config.yaml
crop_scale_min: 1
translate: 0.12
one_sided: false
batch_size: 64
Rows from block 7 of a small multi-label image tagger, named by matrix and row number. Rows with one number belong to one neuron. Each number is 200 + 40 x the weight over its row's rms, rounded and kept within 0 to 999. All counts start at 0.
After each neuron's rows are labels from the 100 images, of 14976, where the neuron reaches its highest value: "colour at peak" is the nearest of a few named colours to the mean colour under the peak. Only what is clearly more common there than usual is listed. The data: drawn branching plants.
# fc1: MLP up (model.blocks.7.mlp.fc1.weight, 768x192), inputs 0-191
# fc2: MLP down (model.blocks.7.mlp.fc2.weight, 192x768, transposed), outputs 0-191

fc1.604,194,183,199,204,222,187,201,291,195,234,217,160,207,181,245,195,258,210,241,170,213,226,158,167,234,186,240,211,240,298,211,258,152,234,204,232,205,144,223,131,188,181,116,192,177,153,63,178,261,221,200,233,155,154,161,167,136,175,237,230,253,246,167,181,106,262,223,199,113,260,211,222,207,145,172,216,176,185,198,260,160,258,161,234,109,180,224,213,189,183,297,197,249,132,141,204,222,225,110,168,223,174,219,258,179,194,176,222,202,154,234,204,241,207,195,137,196,240,165,218,155,245,180,204,217,224,222,204,190,150,201,172,223,153,213,198,207,213,257,226,232,215,230,128,275,190,198,211,182,149,225,123,167,192,200,136,200,236,192,207,207,223,172,206,248,183,175,181,91,139,259,170,184,265,183,194,184,148,171,186,166,202,174,123,193,257,263,182,201,197,234,170
fc2.604,159,206,128,196,173,233,153,206,210,249,173,192,132,208,193,229,169,274,152,180,228,186,235,248,163,246,180,140,195,184,172,197,255,230,179,176,222,205,178,251,214,206,211,264,207,212,237,260,145,184,208,190,178,173,227,252,152,214,204,215,219,232,172,189,256,191,149,223,157,99,174,168,207,185,229,225,232,221,239,277,291,131,218,146,213,209,232,201,203,233,128,137,139,214,183,225,178,213,300,193,269,220,142,163,274,184,221,197,216,196,190,204,143,167,246,280,192,185,193,161,221,221,213,208,226,223,188,201,235,233,178,137,168,222,191,199,207,263,232,153,216,168,207,187,82,275,210,169,105,345,160,162,190,243,212,256,205,223,191,155,168,134,198,215,145,221,242,224,219,271,165,175,162,178,194,184,163,150,222,221,259,167,302,237,230,186,183,209,229,209,168,244
colour at peak: white

fc1.510,168,191,211,195,204,151,204,222,160,230,207,232,206,210,176,169,216,165,220,186,143,134,153,253,226,281,121,256,240,240,184,175,251,197,229,164,230,156,217,199,237,261,157,162,181,166,249,218,231,152,190,230,230,221,198,166,177,226,173,173,188,179,186,229,196,150,281,208,92,276,232,210,210,209,237,187,182,277,140,192,216,216,211,193,231,178,220,184,232,210,172,203,229,201,201,236,152,142,111,222,152,179,269,99,178,166,176,299,193,179,239,262,224,191,307,145,228,177,148,137,139,160,178,210,177,199,198,157,154,215,230,175,187,187,236,141,243,168,229,200,227,183,266,168,199,190,89,248,217,192,141,205,205,215,228,217,217,147,155,96,195,213,211,204,180,211,218,146,217,308,213,193,208,207,174,171,243,242,168,188,251,144,236,164,223,176,203,156,205,275,151,277
fc2.510,216,267,218,190,209,163,178,248,214,207,202,172,259,260,224,131,156,164,210,234,215,242,121,197,106,178,233,171,168,228,243,219,302,118,217,179,179,166,201,150,242,132,169,230,264,271,149,242,217,155,159,217,264,207,262,227,162,190,232,167,166,128,214,240,157,226,231,151,273,225,157,165,171,133,208,271,216,151,178,211,220,275,241,217,163,167,167,228,242,190,139,222,246,232,180,115,261,190,257,202,250,128,212,280,159,239,180,173,226,202,182,163,227,203,121,210,194,181,237,223,275,173,210,126,199,181,192,199,139,259,214,204,210,226,197,274,241,228,222,226,250,194,240,213,236,180,245,236,190,255,239,177,233,153,177,302,255,188,212,226,178,222,223,168,208,241,207,209,204,181,177,147,217,205,225,177,253,291,218,189,216,241,182,213,207,216,216,176,179,130,190,228
colour at peak: white; cyan

fc1.435,178,258,207,191,158,208,231,251,177,138,157,137,195,207,147,201,120,259,240,257,274,215,164,228,181,199,236,182,154,287,168,209,167,223,228,159,203,207,220,180,208,149,227,140,219,212,228,223,188,169,200,171,191,197,218,261,228,260,262,225,190,259,200,214,298,162,159,241,224,190,232,247,222,162,229,202,197,196,208,239,188,250,201,206,135,188,141,158,191,211,129,195,209,219,185,161,185,232,201,252,244,205,237,174,176,248,227,201,223,201,249,131,116,176,213,200,244,168,142,225,204,258,207,118,169,244,231,226,251,147,216,186,195,168,228,233,209,128,172,228,211,151,186,251,104,198,211,165,174,182,232,177,181,92,135,140,149,228,178,160,165,142,159,192,226,246,284,220,142,209,281,172,241,148,149,215,155,125,186,263,208,200,151,228,208,193,240,128,236,241,281,207
fc2.435,259,231,220,245,183,181,188,235,240,218,138,215,217,253,211,180,199,113,186,166,153,234,143,254,157,295,186,204,179,194,184,175,140,191,298,108,160,236,247,151,162,150,178,168,141,147,195,170,207,198,228,237,259,214,200,204,124,231,258,241,254,139,249,227,171,153,208,221,122,207,217,191,141,234,162,252,198,248,272,195,252,189,260,194,171,181,228,194,208,213,238,198,169,218,233,193,153,218,66,214,154,233,166,168,179,183,210,190,222,203,186,298,209,194,210,193,227,242,268,217,148,219,208,187,148,117,170,203,155,251,168,196,142,248,195,203,175,159,226,217,216,226,205,153,232,184,186,158,262,220,157,303,209,245,249,146,210,175,176,216,173,251,207,197,171,139,234,163,223,207,191,222,213,225,241,170,257,257,186,182,259,151,189,178,186,273,177,179,122,219,236,163
colour at peak: brown

fc1.264,197,247,215,250,247,188,209,207,202,113,222,181,129,188,118,150,199,228,180,205,166,227,170,159,215,205,261,167,149,202,230,234,163,147,179,216,254,225,230,251,217,254,156,173,196,146,254,207,229,159,220,211,135,209,173,126,211,220,221,151,127,209,182,216,266,228,178,102,215,212,144,203,221,182,148,262,209,232,235,223,233,284,250,126,143,236,166,234,224,130,170,161,198,185,179,183,229,224,182,166,193,139,168,255,232,221,202,194,293,181,191,191,153,254,208,200,194,235,190,269,234,269,233,224,225,164,150,144,198,192,170,175,203,254,165,163,175,205,203,228,175,225,169,158,173,207,143,205,173,157,295,123,205,196,207,191,247,155,203,254,241,200,177,191,247,247,253,186,72,143,144,180,286,189,173,198,243,203,214,167,244,287,150,207,192,189,224,271,209,165,226,174
fc2.264,173,129,251,227,165,183,194,173,231,286,114,183,269,223,261,280,124,178,231,194,213,223,214,178,194,270,212,257,294,199,192,162,207,268,208,282,187,171,163,174,199,156,230,209,214,221,161,214,147,223,183,180,253,159,179,191,142,170,252,224,236,222,206,225,163,130,152,236,169,164,224,238,207,172,272,146,239,192,190,205,171,112,115,220,184,121,269,207,130,213,201,208,258,216,211,207,268,198,153,202,214,223,189,180,224,164,139,186,140,231,228,242,209,176,188,158,97,162,203,211,166,175,222,183,172,201,278,211,213,218,272,256,135,156,213,172,153,159,203,143,162,192,257,246,243,195,256,140,209,279,198,200,170,198,163,222,151,195,156,181,176,179,214,203,187,181,153,251,218,183,198,191,162,247,200,201,158,246,244,211,110,129,212,239,178,184,215,169,134,187,186,235
colour at peak: pink

fc1.15,242,251,174,284,194,228,246,263,106,231,215,209,123,213,218,208,180,191,225,207,210,267,210,213,176,199,244,245,189,192,172,159,181,199,223,191,193,175,232,270,181,240,229,212,163,173,225,166,288,171,182,226,197,152,227,220,174,254,161,294,217,288,220,181,211,196,153,221,174,186,230,246,204,254,163,226,159,238,255,144,125,275,186,153,223,192,216,223,219,217,129,290,173,172,163,173,177,207,124,113,211,157,197,192,209,207,295,174,214,157,240,214,195,204,166,187,191,109,214,144,132,179,229,227,146,224,185,269,177,162,122,159,177,196,223,179,148,204,210,197,246,174,173,218,151,145,243,236,126,169,191,237,229,197,197,178,193,184,143,107,228,251,174,208,227,171,255,207,131,124,233,164,238,161,164,207,212,204,191,143,187,290,191,211,190,193,257,118,216,203,178,180
fc2.15,134,150,152,151,182,224,154,145,239,152,143,197,271,151,235,219,205,179,212,189,203,152,251,206,206,176,178,208,259,211,257,215,240,274,166,198,222,258,167,207,233,175,174,170,224,187,227,190,158,212,159,237,268,166,198,176,194,116,126,201,163,191,264,258,182,220,178,153,153,192,166,159,221,226,211,201,211,120,265,145,191,264,277,135,193,212,248,144,138,153,328,168,220,215,251,223,124,217,226,176,170,220,236,166,155,199,196,167,156,195,170,235,174,170,191,149,225,173,269,156,186,223,181,283,179,162,233,135,163,215,167,258,125,232,177,206,204,161,208,189,241,146,165,197,204,234,254,206,202,205,208,187,189,208,182,182,171,251,213,271,233,222,260,139,151,173,266,264,200,218,224,231,231,171,204,172,129,218,182,288,227,134,215,170,183,243,122,209,243,201,151,191
colour at peak: pink

fc1.232,220,180,136,209,166,196,139,197,281,264,192,131,103,211,126,166,232,214,163,188,163,108,187,175,192,255,186,257,217,205,162,206,142,149,155,187,220,160,181,203,269,173,173,205,256,206,121,202,205,173,296,166,171,255,193,199,200,259,185,195,261,150,199,151,160,165,174,177,130,209,195,191,182,167,230,166,215,211,155,248,228,247,195,216,268,250,209,194,212,157,217,200,177,199,234,256,226,220,155,206,149,222,204,214,206,264,152,245,199,178,265,168,209,178,195,190,268,226,209,181,208,240,180,229,202,231,221,224,177,222,231,197,135,220,198,171,227,132,213,228,166,232,218,147,153,191,197,162,61,194,203,109,149,159,202,135,206,191,194,144,202,189,231,218,116,241,220,88,185,131,242,171,125,229,210,140,244,157,221,186,118,217,165,235,208,239,187,201,224,215,265,220
fc2.232,170,220,229,219,223,250,190,179,212,130,184,234,305,184,265,216,145,277,209,258,184,241,215,158,165,200,160,143,200,191,250,218,267,167,222,243,187,209,159,191,239,177,177,282,154,213,229,223,166,206,130,236,241,160,220,199,230,149,233,189,191,202,203,201,213,244,180,189,258,210,204,184,230,169,240,244,191,120,247,309,201,160,239,208,88,122,218,192,224,242,275,184,176,248,173,155,144,157,199,166,269,212,174,166,226,218,179,220,213,203,141,170,186,227,193,246,204,207,234,219,174,146,215,203,138,230,169,242,154,138,220,171,201,207,190,218,223,249,236,122,182,168,212,256,182,217,178,182,260,204,222,255,236,261,192,236,219,239,108,213,228,158,195,201,269,180,76,232,223,252,119,205,226,228,224,216,178,228,158,181,228,127,213,176,140,204,181,186,277,128,169,219
colour at peak: white; pink

fc1.715,215,149,121,221,206,214,177,212,228,191,178,211,215,198,217,136,206,160,200,261,210,206,148,187,222,234,169,123,194,219,149,239,137,289,225,210,170,218,229,243,162,213,223,253,194,201,242,194,226,162,138,206,153,137,180,203,142,195,183,74,165,199,229,218,182,230,194,247,207,177,207,201,199,158,192,161,209,222,182,309,199,217,200,155,210,157,272,168,250,265,230,180,232,194,228,193,113,177,237,246,240,150,169,252,231,169,260,196,157,187,173,301,212,164,162,143,191,175,229,266,234,196,170,156,167,165,159,197,200,193,168,189,287,175,256,181,112,224,280,231,186,123,107,184,208,212,172,199,251,222,263,167,195,177,192,180,171,216,162,165,161,260,195,244,158,118,225,187,123,209,137,195,127,212,190,140,209,180,171,218,208,213,227,228,204,148,220,187,265,231,289,224
fc2.715,233,239,240,175,229,224,243,105,158,227,216,175,177,165,189,199,151,260,200,69,167,98,172,160,182,172,239,193,242,141,142,218,193,169,160,202,260,214,236,184,166,191,147,228,186,196,224,192,202,198,274,255,188,262,177,271,195,217,209,327,209,202,178,224,204,179,192,117,193,280,198,199,199,220,214,143,191,195,234,123,226,209,205,173,244,210,247,192,186,152,121,241,193,149,192,165,197,238,145,206,264,216,170,145,235,244,229,209,224,230,249,154,178,173,202,254,223,239,187,245,168,171,206,234,222,221,280,214,144,100,285,175,198,171,186,207,247,154,118,205,231,193,194,191,257,208,246,167,202,223,245,181,291,147,195,207,218,185,259,235,235,210,230,127,183,183,210,232,249,151,249,181,202,215,185,182,219,223,228,166,179,254,182,191,209,156,193,170,162,190,132,119
colour at peak: white; pink

fc1.328,239,294,197,235,232,184,145,210,194,261,235,255,212,197,258,117,106,224,199,169,183,205,241,229,175,217,209,180,222,192,171,237,250,237,143,226,227,235,172,233,161,254,203,216,272,233,185,159,189,223,172,119,228,214,267,158,234,264,207,151,161,156,200,201,208,147,215,220,171,185,187,200,211,238,238,255,238,194,181,196,134,284,175,191,203,186,217,176,259,209,180,231,180,300,203,217,229,236,212,233,178,190,188,200,143,182,235,222,176,207,205,202,158,163,176,247,179,181,255,157,188,187,225,194,192,211,187,301,210,170,173,217,247,195,235,285,257,239,231,151,135,134,206,302,246,230,131,197,226,272,174,164,154,194,248,167,200,202,109,147,220,245,215,198,255,192,233,102,225,224,156,269,227,191,235,275,246,195,111,270,166,119,197,199,163,194,168,182,189,186,203,201
fc2.328,211,114,157,263,204,199,267,157,191,165,173,273,133,175,180,140,242,195,236,267,148,216,267,213,188,186,160,216,215,222,163,227,181,177,200,201,171,196,219,193,185,95,152,190,152,222,184,211,198,175,194,248,189,246,208,169,210,197,262,236,209,258,163,200,242,179,135,221,243,141,236,242,213,176,218,182,193,100,189,181,206,169,172,180,159,175,190,144,206,184,327,182,230,194,236,124,129,120,172,128,201,178,196,116,228,185,181,165,184,183,232,164,218,189,182,99,180,263,168,205,54,158,219,193,196,188,176,192,138,244,270,176,203,218,208,140,213,148,122,263,265,262,201,205,193,163,205,197,188,147,190,219,219,227,196,282,189,213,222,222,122,188,219,204,230,209,202,270,171,222,241,193,200,174,181,177,209,220,209,215,251,169,173,235,171,133,239,213,200,231,236,160
colour at peak: brown

fc1.716,233,200,167,227,253,227,236,182,206,190,241,215,239,198,256,211,188,252,180,148,175,246,261,296,208,258,196,283,181,188,235,198,249,242,248,250,170,187,223,217,140,180,113,213,144,304,174,219,219,171,179,130,190,224,136,255,208,160,246,96,174,144,227,208,171,190,234,233,138,233,267,247,190,230,248,222,135,214,207,206,236,189,220,207,263,204,190,218,166,162,166,219,185,165,216,175,165,210,246,204,218,125,195,212,224,271,200,236,198,214,259,231,216,234,173,198,222,212,158,252,169,180,203,114,181,212,256,181,252,236,207,215,204,225,208,229,174,266,124,228,102,235,158,182,240,241,197,115,236,172,219,197,173,195,190,226,169,208,137,198,193,168,240,109,262,222,220,224,233,212,180,204,139,197,265,193,162,228,231,197,255,116,190,204,195,146,231,152,211,226,207,320
fc2.716,225,197,283,158,198,208,207,263,173,232,165,142,99,155,163,221,201,189,228,205,177,198,122,95,223,219,226,87,225,231,205,198,177,163,212,164,248,193,173,213,160,214,306,152,212,188,159,221,181,304,252,228,242,152,205,175,241,248,238,260,242,254,178,188,208,228,195,241,255,226,192,126,199,133,117,144,219,221,201,259,242,190,245,121,167,207,209,246,239,223,231,235,248,273,218,253,233,206,156,197,205,179,229,254,197,141,246,219,177,194,145,163,209,182,211,226,145,220,290,183,197,204,232,264,205,175,175,244,167,215,184,216,183,197,222,228,242,129,202,232,257,115,240,249,131,166,180,284,220,173,207,192,218,233,256,199,257,229,234,198,232,229,231,242,213,251,210,252,200,162,158,183,267,151,217,235,244,174,173,209,164,231,218,204,197,250,243,215,202,200,177,203
colour at peak: brown

fc1.71,203,158,227,193,220,191,179,144,185,159,187,150,199,185,211,302,212,183,181,281,127,195,223,212,136,183,168,148,183,197,201,252,160,200,221,120,167,196,231,347,225,210,232,117,174,205,193,239,184,239,198,231,119,134,165,252,205,211,175,165,217,142,242,223,142,208,264,206,270,219,228,204,249,198,244,180,215,184,307,193,175,196,203,204,200,112,182,241,174,193,201,136,213,208,262,264,176,179,116,155,225,206,205,217,201,159,127,239,168,250,218,217,221,199,178,229,224,198,194,170,150,250,193,241,238,195,170,129,233,248,231,200,170,181,146,267,230,243,233,230,174,193,174,234,217,167,125,303,191,194,220,225,201,195,149,152,207,202,187,243,161,252,227,175,212,189,232,182,186,222,251,241,194,194,215,160,136,203,176,245,219,155,187,229,270,181,279,174,240,305,182,245
fc2.71,147,233,210,269,150,209,212,205,221,237,204,263,147,177,196,133,171,224,242,121,245,188,204,206,247,222,217,189,195,223,213,199,123,144,253,230,183,190,160,167,120,185,250,242,202,160,189,187,249,140,215,124,300,227,177,151,234,183,228,223,217,189,199,236,213,197,167,204,212,224,196,211,185,263,219,208,178,169,155,214,138,193,199,207,240,192,232,179,141,175,156,274,195,177,134,133,201,274,205,233,246,231,229,143,288,173,226,176,193,203,144,179,166,228,238,271,180,257,161,242,194,112,226,154,177,123,215,245,180,235,153,153,171,207,215,192,160,144,202,192,152,218,237,151,165,193,247,175,161,256,211,161,207,207,281,277,181,238,287,176,220,179,165,149,216,232,145,177,266,207,174,135,187,180,145,177,201,240,243,203,80,180,185,256,181,201,152,237,206,181,158,275
colour at peak: green

fc1.344,200,139,178,170,248,176,225,200,199,177,217,222,157,156,168,234,245,215,131,238,237,173,119,211,259,204,263,224,205,294,268,179,279,222,159,191,164,140,211,217,210,202,180,238,103,198,171,157,156,172,143,263,180,152,177,145,155,177,214,184,171,198,167,211,306,132,199,202,161,193,157,225,179,223,133,238,203,253,170,266,129,195,231,225,184,217,182,213,180,186,103,188,267,193,186,174,233,214,251,196,246,226,104,262,196,260,177,210,213,140,170,193,149,226,258,202,185,258,223,119,208,164,179,170,239,181,233,178,154,158,229,313,201,203,162,223,233,151,167,201,200,212,192,141,200,182,174,146,267,193,161,232,170,212,142,172,202,232,211,105,156,198,249,197,219,201,212,163,247,167,216,157,226,230,100,204,184,167,158,210,194,159,163,222,165,188,165,217,190,209,237,136
fc2.344,180,209,183,234,183,208,173,220,239,245,204,213,181,224,176,195,159,172,237,306,129,190,239,236,168,162,196,222,169,171,134,246,198,211,222,272,224,178,266,185,168,183,181,219,231,167,238,170,208,153,240,104,188,261,218,304,193,216,163,206,165,220,288,221,122,291,183,152,203,200,257,186,223,227,232,203,179,252,168,196,241,124,211,112,208,121,214,150,243,235,302,218,260,286,160,190,185,229,170,225,153,150,230,200,166,138,188,157,234,220,260,198,260,162,112,160,255,117,136,243,237,234,234,195,210,257,183,134,178,193,158,199,208,207,277,216,190,208,256,170,227,255,205,241,217,186,238,197,208,213,215,180,192,159,243,207,159,202,200,195,289,230,258,188,196,233,158,189,160,206,205,210,254,156,224,203,211,244,171,190,227,144,187,249,195,177,223,225,215,138,165,237
colour at peak: grey

fc1.396,228,241,194,205,147,191,179,138,148,214,192,237,122,202,214,227,234,186,217,155,193,222,143,149,206,201,223,206,149,195,226,140,205,153,198,224,222,253,251,217,221,221,200,234,262,197,193,201,210,118,139,103,218,204,179,161,231,198,217,173,170,184,143,172,300,165,281,204,244,161,195,184,224,189,184,203,224,219,232,173,241,216,146,216,190,239,233,181,148,261,235,212,216,143,209,286,206,254,253,226,162,243,208,230,165,109,253,104,218,130,260,236,241,155,170,186,180,214,200,97,153,201,231,173,242,199,234,174,178,156,216,167,218,199,266,182,230,197,217,178,124,196,171,238,205,225,157,170,228,280,219,207,228,273,166,146,188,221,169,171,260,255,142,188,169,231,293,142,188,186,259,230,162,301,191,209,213,160,182,191,212,267,132,169,213,261,204,206,186,172,199,281
fc2.396,204,215,238,219,214,193,263,199,167,201,190,175,214,163,162,193,153,214,230,267,178,117,184,188,240,191,273,178,186,180,142,281,203,257,246,170,195,158,200,224,139,195,211,206,157,177,242,206,156,230,226,215,190,230,245,153,164,197,198,167,220,277,275,194,94,253,163,185,178,273,194,237,163,290,198,227,189,162,163,212,184,286,244,196,152,172,169,207,184,203,179,182,202,189,217,138,159,168,152,154,222,155,203,158,160,211,137,287,212,188,132,238,220,252,202,171,214,159,150,176,230,166,183,225,252,194,226,206,272,273,174,225,251,178,269,151,208,174,192,179,194,224,167,203,210,189,250,205,264,150,170,203,170,152,226,220,172,221,223,197,156,147,257,210,282,183,166,169,211,216,113,194,230,102,229,287,189,204,228,199,190,153,266,297,131,220,238,237,269,270,196,170
colour at peak: white; cyan

fc1.530,169,264,179,170,239,183,160,242,270,172,216,188,237,145,258,209,126,246,222,148,187,186,146,162,149,254,225,175,183,245,149,220,144,274,170,119,151,153,239,212,227,228,143,209,271,130,183,146,186,253,135,284,210,161,175,172,197,161,227,211,152,197,228,171,112,166,151,252,173,219,149,185,271,309,183,264,236,218,159,258,241,239,229,200,193,183,236,219,236,213,161,225,177,196,229,204,166,213,202,262,224,253,229,244,179,180,202,163,144,192,112,191,227,186,184,275,211,220,222,285,218,166,188,179,160,178,213,221,130,156,246,211,238,217,228,227,172,176,186,226,275,193,146,224,252,237,225,172,263,214,183,215,208,186,164,161,156,201,147,179,117,202,160,222,221,160,204,188,158,183,219,177,249,226,223,268,187,149,209,236,179,214,175,238,175,204,192,146,188,225,254,98
fc2.530,273,147,203,212,192,214,184,200,148,221,198,203,198,262,201,149,107,165,175,183,201,161,287,235,148,212,178,272,207,157,217,192,173,211,193,195,174,229,221,176,210,238,189,207,143,220,233,232,207,172,250,100,225,188,196,230,75,226,157,188,229,117,246,215,223,179,247,149,169,185,269,220,164,170,164,202,223,181,215,211,249,241,198,200,245,222,150,150,221,199,280,134,204,217,203,186,210,184,265,214,179,194,151,185,221,276,252,135,251,170,286,223,280,206,200,211,199,219,199,142,129,230,200,208,239,203,219,208,217,184,199,135,167,108,186,199,271,189,246,194,141,193,158,106,186,222,177,215,174,222,299,222,177,220,215,258,222,233,138,194,250,257,157,228,191,224,203,117,184,204,155,195,108,196,256,170,193,195,203,164,211,155,206,188,164,205,259,177,205,289,133,212
colour at peak: brown

fc1.646,131,144,206,197,191,174,203,152,165,193,175,164,191,241,204,187,293,167,214,250,154,173,181,255,189,156,234,233,236,205,126,166,254,139,213,245,229,165,134,222,211,205,245,250,198,155,152,237,188,184,237,230,196,172,162,213,227,239,172,223,151,182,140,232,224,232,177,319,210,152,300,245,220,214,163,221,118,137,183,176,248,161,161,141,156,193,154,227,208,160,241,171,230,261,227,178,142,186,192,151,246,191,166,178,213,282,177,232,158,141,171,136,180,167,190,232,140,193,210,212,215,128,193,202,180,253,186,210,181,224,97,198,191,218,176,248,215,241,222,235,223,186,292,178,223,200,183,204,262,206,233,170,170,190,263,213,159,162,141,147,157,186,204,167,147,135,206,215,229,124,231,319,143,230,200,226,168,178,158,250,129,258,242,199,234,206,231,215,207,196,200,223
fc2.646,251,164,172,209,194,200,201,231,211,225,182,184,201,87,233,209,152,204,226,167,209,196,237,172,217,239,181,159,173,202,237,186,144,210,158,177,176,238,262,180,228,190,195,120,220,213,220,197,269,225,165,188,187,167,226,242,218,184,223,168,155,218,242,155,187,170,253,152,195,226,144,184,220,144,231,141,237,262,254,270,148,183,257,277,236,245,194,133,218,244,110,199,116,183,140,215,242,221,224,202,202,163,198,157,213,139,147,143,186,192,231,194,233,262,177,152,233,176,211,178,166,215,240,168,162,205,179,205,205,133,310,292,211,160,162,186,181,189,170,203,157,227,111,213,199,204,204,141,178,161,157,225,215,232,143,95,267,211,214,271,249,206,250,242,191,244,197,256,245,246,186,105,239,161,187,137,203,189,191,230,215,188,156,165,196,162,79,199,195,180,169,193
colour at peak: green

fc1.34,237,171,218,230,195,179,218,237,219,169,176,250,213,163,164,179,175,161,221,207,226,206,185,237,224,222,170,224,233,213,224,214,158,269,191,232,210,185,284,174,197,285,203,183,178,164,186,222,179,129,185,203,256,209,234,198,207,194,233,126,194,176,192,181,164,197,192,148,176,128,194,209,285,213,251,246,144,221,238,242,162,136,296,192,168,201,202,220,187,228,184,163,191,236,160,152,200,200,228,201,286,165,198,228,222,218,197,200,136,206,238,211,160,209,213,229,292,234,169,197,160,194,161,177,198,125,202,231,242,288,172,236,210,195,261,256,171,228,226,106,215,199,187,254,171,271,178,197,236,158,138,130,173,186,193,155,225,290,247,129,138,231,236,170,199,116,218,226,237,165,227,275,216,289,271,162,178,125,247,267,304,156,201,172,193,201,262,217,260,142,181,228
fc2.34,132,186,245,219,213,181,217,141,144,165,202,164,242,238,243,239,181,163,214,218,166,181,277,177,171,235,228,122,222,220,210,229,183,158,235,183,208,178,180,201,246,175,197,113,151,202,162,278,209,224,173,124,227,215,181,164,224,157,211,236,177,257,197,191,231,136,186,252,188,223,139,155,180,174,222,210,217,162,234,275,266,266,218,163,172,174,163,152,169,191,254,163,190,175,224,222,184,183,135,207,149,217,193,183,164,150,157,221,215,263,240,130,138,215,214,219,282,239,181,181,132,157,205,211,140,250,200,248,156,136,250,171,182,168,153,97,185,198,262,267,145,221,233,226,174,170,134,190,210,279,258,157,194,186,183,235,276,232,194,227,142,219,220,155,279,157,168,109,176,191,192,201,244,164,176,212,310,219,168,234,112,207,223,215,182,245,212,195,223,218,223,212
colour at peak: green

fc1.738,174,197,153,193,240,157,244,166,165,193,186,128,223,214,243,279,133,135,271,192,145,107,239,118,158,216,239,195,205,256,116,236,161,213,215,164,194,158,226,288,150,142,192,225,183,214,183,186,243,214,211,188,238,204,186,230,263,214,148,226,192,261,120,162,226,233,160,179,175,161,208,197,195,211,174,135,146,182,230,183,180,202,205,167,209,139,148,267,221,127,184,183,188,217,237,171,221,203,163,193,205,183,137,268,216,141,216,169,166,200,173,201,277,198,235,175,119,125,255,259,212,169,154,297,193,247,172,200,183,159,208,175,221,142,173,163,190,208,212,223,142,193,166,303,244,205,142,201,205,171,154,197,265,179,239,175,167,156,192,190,162,273,209,110,209,172,273,180,221,225,210,207,240,175,180,207,143,232,209,154,251,213,210,148,141,167,190,151,229,233,178,156
fc2.738,185,184,137,217,179,206,106,135,248,218,208,229,173,170,192,151,235,240,189,210,176,143,196,193,177,263,177,151,175,169,187,234,268,206,155,249,194,288,153,128,219,246,189,164,150,180,272,137,167,226,183,254,125,171,235,172,195,211,143,197,252,185,235,274,131,194,223,176,210,237,180,207,171,181,210,212,225,198,166,189,191,123,250,181,168,198,275,165,175,203,280,184,261,171,186,190,226,231,241,196,250,160,235,154,258,247,162,209,198,136,232,208,128,185,103,210,220,160,197,153,223,217,184,260,232,186,180,276,167,243,198,163,150,256,167,261,204,216,158,182,251,210,231,127,216,119,246,233,177,201,134,193,144,225,202,217,176,209,144,274,223,221,139,252,206,193,161,256,228,122,214,237,251,204,223,162,178,187,181,241,194,177,217,274,245,259,170,139,156,201,153,219
colour at peak: pink; white

fc1.20,159,284,232,180,199,121,198,212,224,178,238,210,176,176,201,196,165,165,216,149,155,181,225,186,119,216,160,140,212,205,230,239,230,184,194,185,180,295,214,226,288,247,152,231,194,185,180,182,263,224,190,170,217,135,208,195,222,184,173,210,224,207,239,228,178,212,184,177,252,195,171,188,215,168,229,281,233,274,259,159,211,258,190,184,256,240,171,132,247,246,172,175,192,199,175,228,287,182,103,218,206,247,178,197,166,254,168,134,151,189,140,225,177,194,243,246,194,206,135,226,223,192,199,226,262,183,245,182,142,134,226,211,165,309,210,181,190,248,202,195,199,193,189,220,179,220,264,212,228,271,196,200,212,194,183,208,96,193,196,150,205,230,190,185,173,235,236,233,233,228,316,245,246,246,274,177,256,162,235,135,199,201,104,177,231,284,209,184,159,288,173,166
fc2.20,187,156,154,203,207,266,216,216,211,200,192,244,181,195,195,182,154,207,252,235,194,233,266,230,232,218,155,262,182,199,131,136,165,233,213,157,232,201,223,161,160,153,245,223,166,164,200,232,146,194,249,255,271,204,236,186,192,184,216,233,138,194,249,222,179,242,192,197,208,236,271,231,211,242,197,207,212,190,188,143,196,225,226,190,167,221,229,179,251,174,301,198,245,163,260,146,123,210,303,197,158,186,207,234,159,140,233,255,207,239,184,229,191,241,153,214,266,196,155,221,118,217,232,175,153,106,253,204,248,117,180,224,226,173,197,259,247,171,246,251,255,166,277,111,248,152,199,228,170,171,233,170,148,137,214,222,271,159,154,257,231,151,205,225,251,162,161,204,185,191,199,286,122,202,126,216,190,180,180,271,205,190,217,247,152,167,160,255,240,178,205,206
colour at peak: brown